{
  "train_examples": 97500,
  "rotation_deg": 5,
  "norm": "batchnorm",
  "activation": "gelu",
  "kernel_size": 3,
  "eps": 1e-08,
  "steps": 33700,
  "warmup_steps": 1680
}
Rows from block 7 of a small multi-label image tagger, named by matrix and row number. Rows with one number belong to one channel. Each number is 200 + 20 x the weight over its row's rms, rounded and kept within 0 to 999. All counts start at 0.
After each channel's rows are labels from the 100 images, of 14848, where the channel reaches its highest value: "responds to" is what is common among them; "lies over" is the class under the peak. Only what is clearly more common there than usual is listed. The data: rosettes with rotational symmetry. In brackets: how many of the 100.
# c3: 3x3 conv (model.blocks.7.c3.weight, 256x256x3x3, each kernel summed), inputs 128-255
# c1: pointwise conv (model.blocks.7.c1.weight, 256x256x1x1), inputs 128-255

c3.80,196,183,185,177,198,218,200,192,207,199,202,194,194,201,204,199,220,206,200,256,204,177,210,197,205,249,205,214,201,165,198,168,204,168,208,204,193,187,209,195,191,201,204,215,190,200,161,204,176,180,204,178,199,190,184,193,186,209,171,197,194,200,215,194,194,180,208,197,187,225,166,185,172,208,211,201,183,199,184,165,209,152,186,198,166,202,214,210,174,198,172,190,214,219,221,189,174,187,209,168,171,145,190,179,198,192,199,212,181,213,159,195,172,205,170,197,184,198,158,183,192,188,194,172,203,201,183,129
c1.80,202,170,200,200,196,191,165,192,206,207,191,188,197,164,199,174,178,228,177,175,166,197,203,194,221,218,200,180,202,180,189,188,203,196,209,220,191,174,214,200,205,193,210,157,178,237,203,155,208,193,179,165,193,182,174,197,200,152,197,174,205,183,193,204,186,192,210,196,142,203,206,212,177,169,199,189,205,188,187,213,215,177,209,213,209,202,189,185,189,195,187,182,207,183,195,176,183,188,202,215,174,184,213,215,226,192,178,179,192,211,142,187,190,188,194,169,196,206,172,190,224,162,236,221,147,175,210,209
responds to: pinwheel (100); off centre (71); ten-fold (29)
lies over: rosette (81)

c3.9,183,201,167,181,196,195,211,191,197,217,201,222,203,222,206,201,162,205,200,196,191,192,207,193,184,181,185,168,216,222,191,219,199,208,224,231,191,187,164,181,200,188,199,200,208,202,177,207,221,202,192,204,162,213,189,146,208,217,185,204,166,250,185,244,200,197,212,207,225,208,213,166,193,237,221,211,177,199,207,223,178,191,196,184,198,216,202,208,203,218,221,175,185,202,165,218,211,209,174,212,178,177,123,231,213,201,176,237,198,202,192,167,174,187,183,215,192,180,219,187,205,207,180,180,195,133,170,228
c1.9,202,197,201,184,200,181,198,211,212,199,170,201,203,211,221,203,155,197,188,210,214,156,196,201,173,171,186,194,214,208,178,183,211,190,210,206,169,204,187,195,167,196,192,217,178,194,182,217,193,189,184,181,188,176,214,169,208,213,168,192,196,229,189,250,183,209,214,205,209,191,205,178,177,223,199,199,211,190,151,217,178,183,202,194,205,198,179,212,221,206,199,180,207,202,189,196,218,204,194,176,174,168,158,226,228,173,201,214,176,160,192,179,220,183,184,213,156,204,209,156,234,201,196,200,175,167,182,188
responds to: seven-fold (54); six-fold (44)
lies over: rosette (100)

c3.115,196,196,157,176,199,181,209,179,196,183,215,185,228,194,154,205,222,195,168,195,186,179,206,195,179,204,197,185,183,200,198,180,186,201,196,186,196,165,200,207,202,179,226,208,214,213,202,195,202,187,216,178,201,167,108,183,176,217,195,183,233,175,203,187,191,134,184,200,185,173,202,225,180,177,217,199,171,197,157,195,184,180,183,185,187,189,207,203,168,179,196,201,195,202,192,196,190,253,170,189,196,180,208,184,183,216,209,194,204,196,200,199,188,234,203,180,189,179,242,172,176,201,190,195,191,198,212,193
c1.115,198,215,173,200,209,188,214,205,253,192,193,175,186,212,153,179,227,226,214,210,157,211,197,181,208,222,169,159,192,183,181,181,184,168,224,214,191,193,215,227,216,162,237,203,188,194,171,212,163,211,191,184,195,206,118,199,185,218,200,169,192,204,217,215,183,169,191,164,224,195,208,242,177,153,199,200,206,183,199,191,214,184,186,191,184,168,200,148,209,172,192,220,194,200,200,172,189,231,172,187,211,191,209,194,185,197,189,164,188,193,221,186,199,220,187,151,204,198,219,175,208,215,198,221,198,188,189,166
responds to: five-fold (73)
lies over: rosette (100)

c3.78,188,183,186,233,202,200,203,211,230,191,202,199,180,194,178,211,195,181,211,237,214,201,195,198,210,229,204,205,219,198,230,181,211,209,184,193,215,192,186,161,191,187,193,247,236,184,213,234,208,151,175,200,165,184,249,181,197,210,178,199,212,171,221,166,179,226,225,177,186,187,169,178,177,199,192,205,228,197,173,191,162,214,201,197,164,214,230,222,208,198,183,236,196,201,203,200,212,252,181,217,190,178,186,224,209,191,203,224,234,223,179,213,213,203,190,201,177,181,179,200,198,201,165,189,203,192,188,199
c1.78,184,185,192,204,187,195,210,184,181,233,230,198,210,188,203,201,225,205,197,194,190,212,171,199,213,228,208,182,204,202,135,198,197,171,181,201,214,203,229,233,218,192,210,196,207,218,215,193,182,196,211,212,195,193,193,211,209,185,208,205,192,171,189,165,196,204,192,198,175,190,221,226,188,181,211,196,166,197,225,215,214,207,198,195,166,176,201,206,190,210,191,206,202,199,205,175,212,191,222,175,172,178,212,189,170,213,182,210,191,231,183,186,157,187,174,202,181,212,209,197,113,203,198,205,200,231,210,202
responds to: five-fold (82)
lies over: rosette (100)

c3.46,196,186,205,176,149,191,209,177,212,203,233,180,190,188,210,206,203,181,180,177,196,178,190,206,197,189,210,184,225,216,187,199,195,185,197,227,184,209,212,231,193,142,203,172,211,228,156,195,190,238,196,206,175,180,163,200,230,188,231,185,176,192,225,209,221,160,180,203,222,213,221,200,194,212,223,200,190,160,225,199,229,211,206,154,218,195,188,153,174,192,199,186,217,209,166,185,189,183,191,199,191,165,171,198,183,215,235,210,209,197,164,181,168,226,190,190,177,215,182,164,191,227,195,200,196,210,190,222
c1.46,196,187,210,186,217,182,223,177,207,196,197,222,229,203,201,189,192,209,164,186,193,125,217,199,180,188,231,206,215,200,184,210,228,191,213,212,178,207,190,139,201,202,224,214,183,201,186,192,244,186,191,222,168,195,213,196,208,189,207,188,240,200,214,215,166,181,214,187,199,193,179,199,163,194,215,195,219,184,165,236,154,186,184,154,169,216,183,221,176,192,208,157,183,222,211,177,186,203,196,180,179,183,196,177,205,193,206,210,193,159,208,193,199,218,187,207,140,193,193,192,206,230,203,174,184,203,209,207
responds to: five-fold (82)
lies over: rosette (98)

c3.139,217,177,215,173,187,209,214,202,199,190,184,166,170,234,171,195,190,181,198,196,204,205,208,214,217,226,213,190,180,213,185,176,161,195,197,187,160,176,190,187,169,185,230,199,216,169,226,211,217,167,205,144,197,175,180,181,162,220,180,206,202,217,192,201,175,204,206,217,199,210,181,208,185,199,218,227,206,198,152,197,163,194,196,194,189,182,185,208,222,181,206,208,190,188,193,218,206,219,222,171,166,206,220,181,209,204,202,181,213,227,221,219,197,188,207,213,194,167,203,208,200,211,209,213,210,185,204,197
c1.139,210,216,216,153,175,214,188,209,214,190,187,161,204,209,167,187,192,165,198,172,204,175,206,199,208,214,229,234,213,203,194,188,174,222,199,198,177,196,175,189,184,174,191,182,192,210,233,229,180,160,195,181,222,179,195,173,211,189,165,224,171,229,221,193,232,200,224,213,174,178,200,162,164,194,192,204,212,199,207,203,202,196,189,231,179,211,215,201,217,181,205,200,209,219,184,202,227,209,191,210,178,180,196,212,179,208,202,186,220,217,184,216,217,193,192,202,195,193,223,229,195,156,181,197,190,182,181,192
responds to: nine-fold (46)
lies over: rosette (93)

c3.171,214,186,207,203,234,189,196,193,180,231,185,232,203,186,230,181,169,196,198,212,185,177,183,189,228,197,220,157,159,200,184,206,196,161,183,174,194,172,216,150,190,212,180,181,169,178,189,175,191,189,202,189,183,200,177,183,164,193,181,204,173,181,219,236,198,195,221,186,214,220,209,203,163,185,172,197,213,209,167,179,170,191,217,153,213,209,200,177,194,216,174,197,183,189,187,216,195,212,197,189,155,161,228,209,203,194,202,185,195,196,181,164,216,206,200,211,176,169,207,187,205,181,179,211,221,165,213,197
c1.171,219,212,199,226,203,231,190,219,199,210,232,177,221,221,210,205,230,185,225,211,186,208,156,207,261,231,187,206,199,184,205,179,170,181,198,190,183,185,217,221,214,203,164,175,188,147,201,187,211,217,194,192,210,218,212,226,197,214,183,207,215,200,226,202,172,203,178,198,192,229,197,194,155,205,153,221,189,236,189,150,185,207,210,193,181,169,202,189,212,196,194,214,193,200,189,192,198,206,195,193,184,202,211,185,203,189,176,191,194,209,178,196,205,186,194,187,186,208,188,217,166,214,163,220,171,177,233,185
responds to: seven-fold (64); vivid (33)
lies over: rosette (93)

c3.186,212,181,186,177,197,175,188,176,171,164,174,175,198,171,172,196,175,212,168,220,187,181,180,182,196,228,177,175,194,167,165,188,199,179,187,169,156,188,185,182,163,173,201,212,188,155,189,209,186,165,203,202,185,160,183,172,173,185,137,212,190,196,235,172,182,172,194,195,199,201,202,181,177,183,188,214,170,213,173,186,189,157,142,182,202,185,179,189,186,180,191,191,157,198,186,176,216,199,176,165,176,172,204,184,185,222,203,164,175,197,217,186,218,199,222,193,188,205,199,189,158,192,175,209,219,190,201,168
c1.186,192,225,194,217,207,200,179,238,205,174,207,188,228,188,195,191,160,219,226,174,165,222,202,183,190,209,213,178,192,205,163,205,188,210,215,218,208,219,196,177,205,186,213,167,206,207,230,191,192,204,194,198,203,199,166,199,200,197,163,203,231,211,215,204,228,181,192,194,159,184,189,196,189,174,199,201,166,193,232,211,223,204,198,211,157,166,224,209,195,209,228,192,143,186,204,196,223,216,155,196,183,183,201,203,212,215,155,173,192,236,203,199,206,205,215,172,216,176,219,183,190,178,166,207,202,192,183,198
responds to: nine-fold (52); eight-fold (42)
lies over: rosette (100)

c3.170,193,232,172,191,173,200,158,182,189,196,187,189,182,231,194,229,226,179,180,200,226,196,182,187,188,175,177,250,217,205,192,212,182,198,195,210,179,202,172,232,211,145,102,181,207,200,208,179,200,199,232,182,236,225,208,207,210,210,203,205,175,219,168,185,203,194,222,214,220,159,195,178,184,165,172,188,201,145,218,199,209,218,200,218,199,175,197,179,232,192,171,213,186,209,159,224,202,213,205,194,188,188,198,205,190,214,207,202,202,206,175,198,192,203,188,192,181,205,206,215,173,177,220,192,220,206,204,226
c1.170,152,179,178,198,199,191,228,201,212,179,168,213,193,218,227,182,198,196,158,205,167,187,217,191,200,177,187,184,197,203,176,225,208,206,186,178,198,181,188,199,150,179,175,197,203,187,222,193,211,202,191,190,194,189,208,221,190,188,197,189,202,193,204,218,163,177,217,182,157,179,154,184,178,196,196,189,194,173,163,220,217,207,213,207,184,192,175,231,202,213,220,175,204,199,218,204,218,212,180,202,190,198,186,188,196,189,196,196,203,182,191,210,204,213,173,203,166,184,183,203,198,169,177,203,154,183,200,211
responds to: five-fold (53)
lies over: rosette (96)

c3.136,191,164,185,173,167,195,179,151,135,194,209,176,224,170,180,195,199,177,188,213,207,172,191,183,207,193,208,173,214,209,202,212,194,189,190,217,212,173,176,170,172,187,194,190,173,209,169,182,209,199,162,195,191,164,195,174,197,177,176,228,151,178,206,205,222,171,239,223,216,196,212,201,190,202,194,179,184,194,177,219,201,170,203,192,222,200,185,206,170,203,208,174,191,202,179,211,202,181,192,187,182,164,175,203,202,224,202,247,186,188,170,176,178,157,190,209,196,199,183,218,185,191,187,174,182,173,194,192
c1.136,223,210,200,214,191,181,193,192,178,212,204,195,214,180,202,173,191,193,223,214,157,249,175,193,207,185,139,163,216,208,185,203,178,203,205,175,167,166,227,220,213,175,196,202,197,204,200,203,194,250,175,188,221,190,219,166,217,195,192,191,184,206,227,220,185,188,178,203,212,208,253,226,192,195,185,198,198,204,242,179,235,197,188,214,204,200,214,167,223,163,217,217,215,191,190,190,192,193,191,192,186,212,149,237,204,187,195,205,200,216,172,169,218,192,196,142,214,228,170,178,221,211,222,236,169,181,190,181
responds to: seven-fold (88); mirrored (81)
lies over: rosette (100)

c3.176,191,178,196,196,191,228,214,200,205,210,193,198,189,221,230,197,178,204,204,200,188,193,209,250,199,228,186,205,188,211,212,181,177,225,208,197,198,208,219,198,207,173,238,221,231,183,194,204,145,162,228,198,191,182,244,196,219,224,222,181,203,200,204,233,181,202,221,217,232,201,224,203,184,186,228,201,207,222,185,200,196,227,214,155,192,215,203,164,160,174,150,242,174,233,206,211,166,210,189,213,209,211,212,166,205,213,216,158,246,183,201,182,216,242,199,193,202,187,221,178,226,206,207,195,204,212,211,208
c1.176,182,186,191,196,207,204,222,181,154,208,220,226,205,200,223,216,192,182,218,201,210,201,216,219,175,201,163,187,207,193,205,230,213,213,248,240,220,165,222,224,238,154,214,215,227,209,180,187,152,211,197,214,180,214,243,172,233,197,202,191,190,198,178,181,247,185,210,195,221,192,195,211,203,184,225,211,192,211,229,197,231,190,203,176,204,226,189,177,181,203,193,185,184,201,227,193,172,194,174,201,201,198,166,180,157,217,223,184,206,211,196,180,187,214,205,162,221,207,196,190,179,234,211,206,188,222,169,195
responds to: off centre (94)
lies over: rosette (92)

c3.127,220,191,179,174,238,202,208,189,179,179,187,209,237,185,241,193,194,240,200,230,204,170,172,226,227,185,190,202,191,198,200,176,213,180,217,213,162,184,212,198,195,180,230,185,199,199,177,193,235,181,191,229,185,188,178,212,195,209,177,231,195,172,221,228,172,188,221,232,250,187,218,225,177,210,205,220,171,215,178,205,176,196,190,189,196,155,205,198,208,210,167,191,168,183,225,207,203,245,192,186,167,198,212,183,191,219,209,184,211,156,187,210,193,235,206,203,155,199,186,171,179,213,208,215,191,208,246,196
c1.127,197,177,177,216,201,204,190,200,177,200,243,196,212,193,205,215,220,222,201,197,180,224,157,187,180,189,188,173,196,186,170,214,218,150,189,215,154,229,214,212,201,148,204,170,195,204,179,172,203,227,218,217,201,207,185,214,208,203,193,200,212,160,183,188,216,180,195,225,199,183,198,220,157,218,195,200,117,199,204,202,207,190,195,187,174,183,184,159,172,220,176,190,183,218,208,217,174,212,209,168,178,173,209,165,185,220,206,197,177,210,162,204,140,213,172,164,193,206,193,223,184,203,180,201,185,199,217,166
responds to: seven-fold (85)
lies over: rosette (89)

c3.238,184,174,212,217,172,190,201,208,199,219,220,163,227,204,210,193,246,208,186,173,186,202,198,195,202,195,199,195,186,212,181,193,196,168,220,202,222,207,199,224,193,170,197,163,208,169,223,183,230,204,202,219,233,170,238,245,207,170,209,170,233,193,198,180,145,215,193,192,179,177,251,234,182,151,203,197,182,187,179,185,186,215,214,223,184,203,256,223,187,153,211,186,216,223,189,170,210,195,225,204,193,184,226,233,177,188,205,200,187,237,180,191,210,210,194,177,162,195,200,211,208,171,209,211,187,220,204,220
c1.238,221,173,223,169,165,156,162,160,223,186,201,171,216,169,199,174,159,210,165,192,225,212,186,172,156,183,198,226,189,198,183,172,210,216,184,184,212,198,189,171,193,203,210,193,175,214,192,185,231,191,208,220,192,172,222,154,203,189,194,180,176,184,203,181,192,222,213,199,199,170,219,197,217,182,192,210,203,207,200,198,175,209,203,181,222,163,182,209,153,171,192,177,190,195,165,171,213,205,212,206,215,173,203,208,208,212,207,216,209,216,160,186,201,217,183,215,193,184,210,183,221,198,171,180,200,192,166,196
responds to: off centre (100); six-fold (39)
lies over: rosette (100)

c3.155,192,171,205,200,188,204,214,225,196,209,190,194,170,176,240,173,183,194,212,186,209,191,197,217,185,243,186,151,238,208,183,172,193,190,204,198,225,199,204,174,206,202,212,174,205,164,206,202,167,197,190,199,191,228,207,208,224,200,195,235,175,207,191,183,216,213,189,204,197,233,207,142,179,198,200,206,183,224,182,187,217,197,204,210,191,205,197,211,141,219,223,213,157,224,190,188,219,210,178,180,209,205,201,180,189,201,198,229,198,150,204,163,196,189,163,219,213,216,207,190,187,202,214,180,201,193,191,208
c1.155,190,220,197,152,189,222,216,170,209,241,178,209,204,202,151,196,210,160,181,198,200,213,202,201,201,210,201,169,218,191,202,222,164,192,222,208,197,168,178,218,212,195,189,186,192,198,188,186,192,222,204,204,229,225,203,191,211,176,164,198,175,213,195,228,212,214,215,196,210,212,181,183,212,198,220,207,238,191,215,174,177,215,224,210,211,220,217,187,241,180,207,199,221,166,157,169,168,214,211,193,194,197,193,230,193,193,185,216,206,224,202,186,233,204,191,167,234,208,197,200,222,220,219,219,196,203,174,218
responds to: seven-fold (57); eight-fold (35)
lies over: rosette (89)

c3.57,175,184,209,189,196,209,156,211,196,204,186,205,176,196,160,210,219,187,175,194,156,189,190,181,204,185,230,215,175,187,141,206,208,167,197,185,182,208,156,178,169,206,204,191,159,231,184,191,199,153,211,186,180,212,159,186,197,201,166,239,192,204,182,204,208,224,202,200,190,183,153,196,172,215,187,215,211,206,174,176,174,210,210,187,173,169,176,214,181,245,184,189,206,178,197,194,217,215,210,167,188,188,222,200,203,195,185,188,183,162,185,201,205,208,171,218,154,142,178,218,204,193,199,185,206,211,195,201
c1.57,197,217,192,187,219,213,204,210,205,249,201,205,171,224,207,225,220,175,209,192,149,189,205,208,221,204,200,208,206,189,207,214,226,178,215,218,157,206,168,217,195,200,157,177,207,172,169,181,173,198,196,210,166,214,195,211,211,212,213,197,198,221,189,198,186,213,218,154,212,192,196,187,219,206,197,208,229,211,212,179,203,205,196,179,198,222,206,187,189,170,170,188,203,201,195,194,184,204,229,195,204,211,219,225,176,190,200,215,189,178,220,186,239,184,217,220,171,195,222,195,191,220,231,202,244,207,211,191
responds to: off centre (80); eight-fold (47)
lies over: rosette (96)

c3.224,220,192,186,197,196,198,177,192,164,186,181,214,193,204,217,191,192,176,189,184,217,190,145,127,197,169,158,221,212,180,211,199,186,209,200,189,210,204,186,210,213,181,194,183,185,199,209,178,194,219,216,181,199,177,185,233,197,201,213,224,175,177,198,203,183,220,215,225,189,199,207,224,211,190,200,220,163,171,209,200,204,226,190,222,197,159,178,185,222,183,174,194,198,154,193,196,175,189,195,209,169,187,207,168,175,199,192,174,203,195,181,219,185,204,199,162,224,235,178,209,167,163,184,196,185,211,232,217
c1.224,208,183,197,208,187,203,205,213,224,175,186,218,193,199,215,180,177,193,185,190,195,187,178,126,208,175,176,221,227,178,186,187,215,194,198,201,156,218,174,200,178,190,196,199,157,208,206,221,217,209,208,193,222,179,189,234,211,201,200,223,203,230,198,214,168,203,208,198,196,192,214,208,173,198,170,191,205,198,214,172,210,213,198,189,180,176,199,221,217,196,177,182,196,178,216,205,184,187,185,186,137,167,181,190,211,209,163,211,172,161,168,204,200,196,177,184,184,239,168,187,205,195,193,198,199,194,214,200
responds to: nine-fold (56)
lies over: rosette (81)

c3.85,225,219,177,192,165,189,195,185,192,195,198,196,160,186,192,201,174,161,164,179,223,187,196,211,189,210,197,162,207,199,195,181,146,211,158,190,180,205,202,184,193,152,210,178,204,182,219,193,167,201,190,211,195,202,174,151,217,182,209,199,156,229,203,177,181,183,183,210,195,195,205,156,194,186,209,200,182,200,216,186,215,220,214,197,193,208,213,174,193,194,238,220,203,194,178,213,166,203,184,188,213,168,158,184,188,213,229,203,208,202,229,212,164,191,207,217,198,200,201,196,202,225,174,182,204,182,178,192
c1.85,186,200,200,175,207,214,184,195,236,194,220,223,175,203,204,205,200,209,192,186,173,186,157,204,189,214,224,214,190,199,163,192,189,182,183,179,175,201,208,164,182,185,214,215,165,175,174,179,185,166,194,219,173,199,213,185,215,208,178,201,236,205,201,190,157,196,228,200,187,206,220,192,155,201,195,195,219,180,168,180,139,207,209,148,167,200,185,172,188,208,214,206,205,190,223,173,195,219,195,168,177,202,192,194,234,208,200,196,200,147,202,191,209,198,204,202,132,186,199,202,214,206,193,204,178,193,219,176
responds to: off centre (60); four-fold (31); six-fold (30)
lies over: rosette (97)

c3.66,183,189,193,203,195,193,183,196,189,158,197,205,201,164,213,186,154,212,191,185,199,172,209,145,174,206,177,205,187,169,153,187,186,165,197,183,179,200,211,175,192,209,196,201,182,190,183,179,200,170,192,190,208,198,194,179,197,196,187,202,200,181,180,204,179,195,180,193,198,181,195,198,162,181,199,181,195,221,169,175,182,167,179,186,154,188,193,209,188,204,202,191,167,225,201,183,206,169,178,161,155,175,174,175,215,235,189,194,172,181,213,199,174,204,195,205,172,189,201,194,197,179,176,195,193,196,196,170
c1.66,201,208,208,224,217,203,187,221,217,148,189,184,200,176,212,185,166,212,209,183,192,178,206,174,204,190,190,210,201,192,198,193,197,196,177,191,179,215,217,184,201,191,189,214,192,208,228,212,204,192,165,179,215,193,177,193,168,170,201,198,193,200,205,209,201,193,215,183,198,184,213,213,168,146,187,191,200,192,184,215,187,163,169,199,177,208,236,214,199,192,199,185,174,208,167,208,203,194,171,205,162,155,189,178,216,225,180,190,192,200,210,204,192,204,217,173,188,197,195,179,201,179,180,215,228,211,141,173
responds to: nine-fold (30)
lies over: rosette (84)

c3.232,196,188,196,188,192,213,194,224,218,163,204,209,207,161,216,187,202,214,191,252,204,192,211,201,190,198,194,209,197,161,182,198,213,182,202,203,213,193,190,193,201,223,201,266,188,194,191,215,178,195,172,165,180,201,226,206,180,190,196,206,241,188,273,191,201,207,206,195,199,227,177,195,187,206,200,215,204,178,181,178,187,158,199,211,185,184,208,225,176,239,201,187,187,191,210,179,206,199,192,192,171,187,212,217,165,190,204,207,194,210,191,209,192,190,179,230,192,200,216,198,214,211,191,183,207,208,209,132
c1.232,239,198,221,208,190,189,198,225,191,213,192,218,183,153,202,197,203,157,186,196,195,175,216,213,208,197,211,181,219,222,206,198,176,197,203,208,192,211,204,190,208,195,196,207,202,187,219,184,195,201,204,171,174,201,210,199,226,187,143,185,198,209,218,185,189,206,183,193,197,227,227,173,209,171,194,215,172,203,180,187,184,195,196,192,229,190,205,192,207,195,207,199,228,152,194,238,181,215,222,222,214,165,223,204,179,178,197,200,212,197,152,203,201,176,239,199,207,216,193,205,180,181,235,227,209,183,214,222
responds to: pinwheel (100); off centre (77); warm (35)
lies over: rosette (94)

c3.184,178,168,189,172,227,198,202,172,170,185,186,206,180,195,198,207,184,187,200,239,195,186,170,178,220,216,195,190,230,176,218,215,216,194,205,233,181,204,184,166,171,193,190,221,189,217,203,186,203,195,181,224,166,219,155,183,181,198,177,234,183,202,215,193,233,203,216,212,184,190,148,173,179,222,195,182,207,207,203,174,210,173,199,191,193,197,177,181,183,209,185,195,205,176,198,201,203,218,196,191,184,169,157,172,209,208,214,237,187,182,186,183,158,189,211,202,193,202,180,207,194,201,184,176,211,165,206,191
c1.184,221,214,202,229,203,190,191,204,210,210,194,180,197,203,216,184,182,173,225,195,173,195,152,202,213,219,151,170,199,226,182,180,158,178,202,164,174,180,220,186,218,181,199,196,196,207,219,152,202,203,193,223,195,212,172,222,163,190,195,161,182,215,189,216,178,228,171,205,192,208,246,200,200,174,196,205,169,204,216,180,195,227,172,209,198,149,236,150,237,158,223,223,211,208,186,205,226,228,217,201,204,209,213,204,202,201,167,189,199,216,174,190,191,218,217,159,197,205,199,168,166,185,209,216,203,208,170,212
responds to: seven-fold (77)
lies over: rosette (100)

c3.248,176,214,186,205,198,160,196,180,155,196,170,221,166,209,190,200,202,155,190,184,214,215,170,208,213,189,209,214,178,223,199,185,161,225,169,189,193,207,183,192,217,182,209,186,196,215,233,188,166,214,186,206,197,196,151,195,188,197,192,226,165,168,200,177,200,203,162,219,154,194,201,194,203,203,192,226,150,194,203,191,208,199,174,192,186,186,227,182,185,210,195,220,186,181,192,200,197,247,193,225,220,220,182,173,193,219,190,201,219,208,207,224,191,214,211,223,189,177,203,214,127,188,189,206,227,217,213,212
c1.248,197,222,200,188,205,216,220,199,223,182,178,176,202,206,179,169,193,220,164,188,213,198,170,200,191,194,154,223,179,200,75,190,208,178,171,204,193,213,204,185,187,193,206,211,160,200,196,178,194,217,197,187,196,201,184,194,171,187,188,200,206,180,211,199,168,209,228,215,214,176,210,224,189,196,190,195,216,189,175,185,177,198,197,199,194,194,201,173,188,187,163,184,234,196,207,189,202,199,193,198,185,216,170,209,232,204,202,206,169,214,190,203,222,193,176,190,113,178,192,214,199,185,139,203,172,193,199,192
responds to: off centre (100); ten-fold (54)
lies over: rosette (94)

c3.97,191,233,211,158,217,194,194,163,199,218,151,197,171,201,187,207,201,221,148,181,185,177,174,186,206,219,162,187,178,207,233,186,187,208,167,188,183,190,195,204,197,163,171,219,189,185,193,196,191,142,199,225,198,219,205,195,167,160,188,217,178,206,193,205,173,206,200,204,173,187,220,190,206,207,164,205,207,214,228,185,184,187,197,204,220,163,210,186,224,178,174,217,166,158,180,201,160,202,198,225,202,177,199,198,224,206,225,185,218,206,164,163,199,175,187,194,194,196,176,186,194,190,191,192,196,174,202,203
c1.97,217,169,216,218,209,209,170,209,188,195,214,185,214,231,204,208,201,223,216,225,194,186,204,207,239,206,205,118,258,196,224,197,206,187,232,233,221,226,216,202,222,190,194,191,204,172,198,178,200,214,208,203,196,237,196,237,221,218,191,221,232,207,194,209,200,214,223,201,194,208,218,202,181,222,197,205,183,223,200,194,201,215,209,159,218,158,212,192,206,205,169,214,162,170,210,200,202,211,180,208,201,192,217,142,205,198,199,213,188,178,167,197,164,191,214,215,215,228,200,182,177,195,189,199,208,170,218,222
responds to: nine-fold (95)
lies over: rosette (100)

c3.28,190,192,188,190,195,224,174,174,210,226,230,234,214,230,211,206,222,211,209,205,202,188,226,237,220,202,253,210,205,179,186,202,228,190,193,206,161,222,166,187,184,158,184,190,185,208,211,219,233,171,196,201,180,221,216,233,195,231,200,268,205,210,189,210,236,180,224,245,204,180,174,183,178,245,199,186,216,190,175,222,199,196,209,189,169,186,207,196,192,236,231,191,200,239,202,204,233,204,219,187,210,170,208,175,185,207,170,243,195,182,191,220,171,168,186,211,189,178,185,223,161,200,193,173,207,233,205,205
c1.28,188,207,181,179,189,166,216,175,176,231,208,225,182,186,199,209,200,201,206,188,190,216,183,220,213,189,231,216,162,205,166,171,213,184,174,169,158,197,164,203,208,202,177,190,155,196,201,207,203,180,194,207,174,198,199,204,157,232,188,239,210,180,182,194,206,172,199,220,180,192,213,196,154,240,186,205,200,172,199,194,183,222,194,194,174,197,203,205,208,234,217,199,228,229,192,220,216,198,235,192,204,209,213,201,185,200,170,227,210,178,180,204,187,190,177,226,176,193,207,199,173,212,209,190,203,227,224,217
responds to: pinwheel (93); vivid (44)
lies over: backdrop (98)